{"arch": "resnext", "model": "self-supervised image encoder", "dataset": "single printed letters, digits and signs in grey, bent and noisy", "train_examples": 395000, "image_size": 32, "crop_scale_min": 0.3, "horizontal_flip": false, "translate": 0.12, "color_jitter": 0.4, "method": "moco_v3", "norm": "groupnorm", "hidden_act": "leaky_relu", "weight_standardization": false, "depths": [1, 1, 4, 1], "kernel_size": 3, "stem": "single", "avg_pool_shortcut": true, "widths": [192, 384, 768, 1536], "projector_hidden": 512, "projector_out": 128, "projector_hidden_layers": 2, "temperature": 0.3, "target_momentum": 0.99, "init": "trunc_normal_002", "residual_init": "scaled_by_depth", "optimizer": "soap", "beta2": 0.999, "learning_rate": 0.0039, "beta1": 0.95, "shampoo_beta": 0.999, "eps": 1e-08, "precondition_frequency": 10, "max_precond_dim": 1024, "merge_dims": true, "one_sided": false, "adamw_lr_other_params": 0.00078, "max_grad_norm": 1.0, "gradient_centralization": true, "max_steps": 5400, "batch_size": 128, "epochs": 1.7, "lr_schedule": "wsd", "decay_fraction": 0.3, "final_lr_fraction": 0, "warmup_steps": 100, "weight_decay": 0.08, "adamw_weight_decay_other_params": 0.05}
Rows from block 2 of a small self-supervised image encoder, named by matrix and row number. Rows with one number belong to one channel. Each number is 200 + 40 x the weight over its row's rms, rounded and kept within 0 to 999. All counts start at 0. After the name is the row's rms in percent of the matrix's.
After each channel's rows are labels from the 100 images, of 14976, where the channel reaches its highest value: "patch colour" is the nearest of a few named colours to the mean colour under the peak; "responds to" is what is common among them. Only what is clearly more common there than usual is listed. The data: single printed letters, digits and signs in grey, bent and noisy. In brackets: how many of the 100.
# convs1: grouped (16 groups) 3x3 conv, stride 2 (model.blocks.2.convs.1.weight, 384x24x3x3, each kernel summed), inputs within the group 0-23
# convs2: expand pointwise conv (model.blocks.2.convs.2.weight, 768x384x1x1, transposed), outputs 0-76

convs1.382,053,266,295,161,154,211,234,146,201,166,165,163,226,212,189,226,249,287,224,208,180,186,195,221,192
convs2.382,077,175,221,165,223,99,200,114,264,265,140,196,159,204,230,178,289,184,236,209,202,196,180,228,174,251,119,208,153,229,193,215,211,179,133,206,198,221,265,74,212,218,183,156,191,188,220,229,236,209,178,133,203,221,185,199,228,205,293,212,234,130,255,250,246,176,163,182,193,154,223,204,199,297,232,220,131,169
patch colour: grey (71)
responds to: dark on light (87)

convs1.69,080,183,231,251,145,208,174,181,161,171,205,171,196,188,194,230,178,134,196,274,156,212,309,164,179
convs2.69,107,148,247,176,197,163,218,175,157,271,199,256,169,210,192,192,208,227,249,222,193,206,223,248,203,159,197,184,100,283,242,230,233,169,244,228,196,205,226,248,193,254,197,216,227,173,213,177,206,182,223,196,236,194,195,186,156,214,223,184,239,123,146,201,173,212,207,228,243,178,196,133,295,252,273,245,233,218
patch colour: grey (97)
responds to: dark on light (100); small letter (61)

convs1.314,073,256,257,192,228,222,244,227,234,198,98,222,163,203,202,227,107,179,169,196,144,178,204,195,192
convs2.314,097,126,194,195,186,211,173,225,175,196,198,165,232,146,171,211,234,191,236,147,189,215,206,136,189,235,224,156,194,236,241,160,205,208,199,233,204,231,262,187,168,112,181,167,216,229,165,195,183,181,175,171,241,279,188,182,164,202,175,211,227,146,228,157,133,204,223,147,169,140,207,234,232,164,240,156,269,228
patch colour: grey (58)
responds to: dark on light (68)

convs1.281,107,184,218,154,190,220,172,199,297,177,206,178,143,241,149,157,225,179,176,243,215,260,188,164,276
convs2.281,115,201,261,276,251,240,125,168,173,184,215,216,211,218,231,191,133,165,164,136,274,227,167,225,248,167,210,148,220,193,226,147,245,163,232,178,198,217,205,223,190,159,169,170,125,199,201,189,174,169,201,185,177,187,167,182,170,234,177,252,171,183,164,224,179,212,146,179,171,189,202,195,117,199,177,184,191,232
patch colour: grey (64)
responds to: dark on light (65)

convs1.87,083,117,136,226,255,224,240,213,187,178,219,109,200,183,166,195,211,230,165,215,203,220,246,208,275
convs2.87,066,202,195,245,147,199,150,175,180,175,222,173,200,171,269,126,196,248,176,237,194,198,274,218,215,186,215,174,211,214,196,249,288,217,217,138,193,252,204,171,189,179,189,204,139,161,207,272,217,193,185,173,172,264,114,216,268,226,230,242,225,202,199,233,223,221,189,188,204,247,204,197,228,229,159,167,256,180
patch colour: white (73)
responds to: dark on light (72); the character = (47)

convs1.331,102,183,206,273,177,174,193,178,180,226,195,158,213,187,162,192,336,124,174,203,185,227,192,192,183
convs2.331,084,215,203,187,202,309,206,175,247,228,217,243,208,214,188,217,252,214,174,200,214,188,296,176,177,256,221,235,174,110,156,251,158,225,123,286,157,240,247,248,143,168,152,230,218,180,118,153,236,167,191,219,250,232,184,167,222,202,204,235,159,175,208,209,238,235,158,208,195,245,121,196,129,195,179,248,223,231
patch colour: white (66)
responds to: dark on light (76)

convs1.67,065,234,211,196,204,172,240,145,173,138,274,226,226,242,192,198,211,283,219,130,186,245,261,215,199
convs2.67,075,113,150,199,197,199,161,237,140,199,195,178,137,141,225,166,163,219,238,190,208,209,174,203,245,159,240,298,189,184,176,137,155,214,125,199,235,173,227,192,222,218,210,170,279,206,213,113,141,207,177,141,232,194,227,209,196,278,181,231,155,190,159,232,236,189,186,245,161,216,165,282,192,347,218,235,231,241
patch colour: grey (95)
responds to: dark on light (92)

convs1.139,067,145,168,245,216,110,236,141,210,189,237,204,221,263,236,195,197,211,227,245,117,184,235,175,203
convs2.139,106,153,161,202,159,229,200,217,225,137,162,240,166,190,120,162,214,176,235,221,160,201,245,211,250,216,253,280,150,142,152,145,190,176,143,180,161,236,265,242,228,149,200,164,279,148,227,234,137,148,230,323,229,196,259,259,213,195,232,244,204,249,220,202,244,251,153,161,166,219,185,220,227,197,154,202,167,204
patch colour: grey (58)
responds to: dark on light (73)

convs1.351,071,242,203,213,190,212,237,197,172,171,118,288,173,237,194,129,234,172,194,238,140,192,215,192,135
convs2.351,108,182,237,213,171,247,211,189,234,146,213,213,227,180,212,183,198,222,188,219,200,222,195,231,196,247,159,229,154,154,225,189,206,253,215,249,189,130,195,160,220,139,232,146,207,195,135,168,218,158,146,168,196,189,241,169,152,264,257,136,166,209,137,185,146,214,166,180,144,154,109,196,189,101,175,205,159,253
patch colour: grey (75)
responds to: dark on light (65)

convs1.2,093,172,194,238,194,245,175,135,137,200,271,191,165,272,211,184,291,170,207,203,157,201,191,153,192
convs2.2,104,239,129,201,152,198,225,258,230,178,206,139,131,294,230,223,163,109,201,110,269,244,185,209,207,217,268,179,190,227,251,198,116,161,201,177,145,115,133,212,192,218,157,186,183,199,161,201,269,209,208,165,198,235,166,174,268,298,159,234,223,250,169,182,168,216,214,190,187,155,242,186,167,222,124,203,182,214
patch colour: grey (74)
responds to: dark on light (98)

convs1.3,125,203,237,161,197,180,209,211,263,202,195,198,180,133,221,254,90,211,153,235,229,214,248,237,248
convs2.3,100,253,159,180,150,220,207,183,263,147,173,236,285,217,141,191,179,239,169,186,143,219,169,184,251,163,266,186,213,231,200,230,245,109,175,137,193,194,146,177,188,159,198,189,267,202,209,204,242,154,221,233,149,179,206,192,215,226,241,170,141,209,206,196,291,209,242,180,229,198,178,222,124,140,242,197,173,210
patch colour: white (78)
responds to: dark on light (100)

convs1.122,134,161,175,242,257,169,141,93,241,175,212,194,228,230,229,207,223,254,194,209,125,186,229,197,206
convs2.122,087,220,213,197,204,188,193,149,263,260,207,186,224,202,175,236,217,255,231,166,154,225,224,159,182,257,227,113,226,236,184,244,172,204,151,197,263,187,199,159,248,257,226,201,214,186,266,225,134,186,206,189,238,211,221,155,182,212,200,176,142,217,199,261,232,198,185,216,195,187,148,222,231,245,92,230,221,131
patch colour: grey (66)
responds to: dark on light (89); bold (74)

convs1.212,049,214,233,199,166,213,202,164,246,181,249,123,216,203,219,159,299,163,246,163,229,135,182,165,207
convs2.212,094,224,205,210,192,197,210,204,182,174,187,211,214,247,204,134,218,220,180,200,210,122,204,194,176,174,195,181,204,180,258,182,131,256,126,144,239,224,253,200,271,184,199,206,217,152,242,176,267,183,197,184,156,172,346,220,158,235,242,263,196,91,203,156,196,180,208,231,206,179,217,232,148,192,213,160,183,202
patch colour: grey (69)
responds to: dark on light (78); small letter (66)

convs1.55,109,235,172,190,143,194,190,149,192,281,209,254,174,187,205,204,211,231,182,280,179,212,130,135,152
convs2.55,120,166,297,193,173,222,190,185,245,211,243,220,129,152,231,193,186,235,214,129,186,247,215,154,176,169,178,213,148,202,251,195,222,208,202,164,245,176,231,218,179,249,214,190,303,227,252,191,251,201,210,212,240,202,228,201,178,211,164,199,297,184,207,226,154,233,180,200,191,190,173,187,236,238,195,221,160,193
patch colour: white (72)
responds to: dark on light (100)

convs1.161,082,215,232,93,193,214,225,203,184,185,192,136,216,191,213,163,274,160,213,247,166,264,142,206,213
convs2.161,100,181,226,187,216,240,209,234,246,221,217,209,224,257,144,207,168,112,203,207,274,220,137,281,245,187,221,247,167,179,212,203,267,208,203,212,176,161,165,253,146,198,135,185,208,149,95,223,298,202,249,150,217,265,131,178,193,247,185,232,170,214,203,198,174,221,233,144,130,160,186,159,208,245,168,266,140,196
patch colour: grey (75)
responds to: dark on light (86); small letter (67)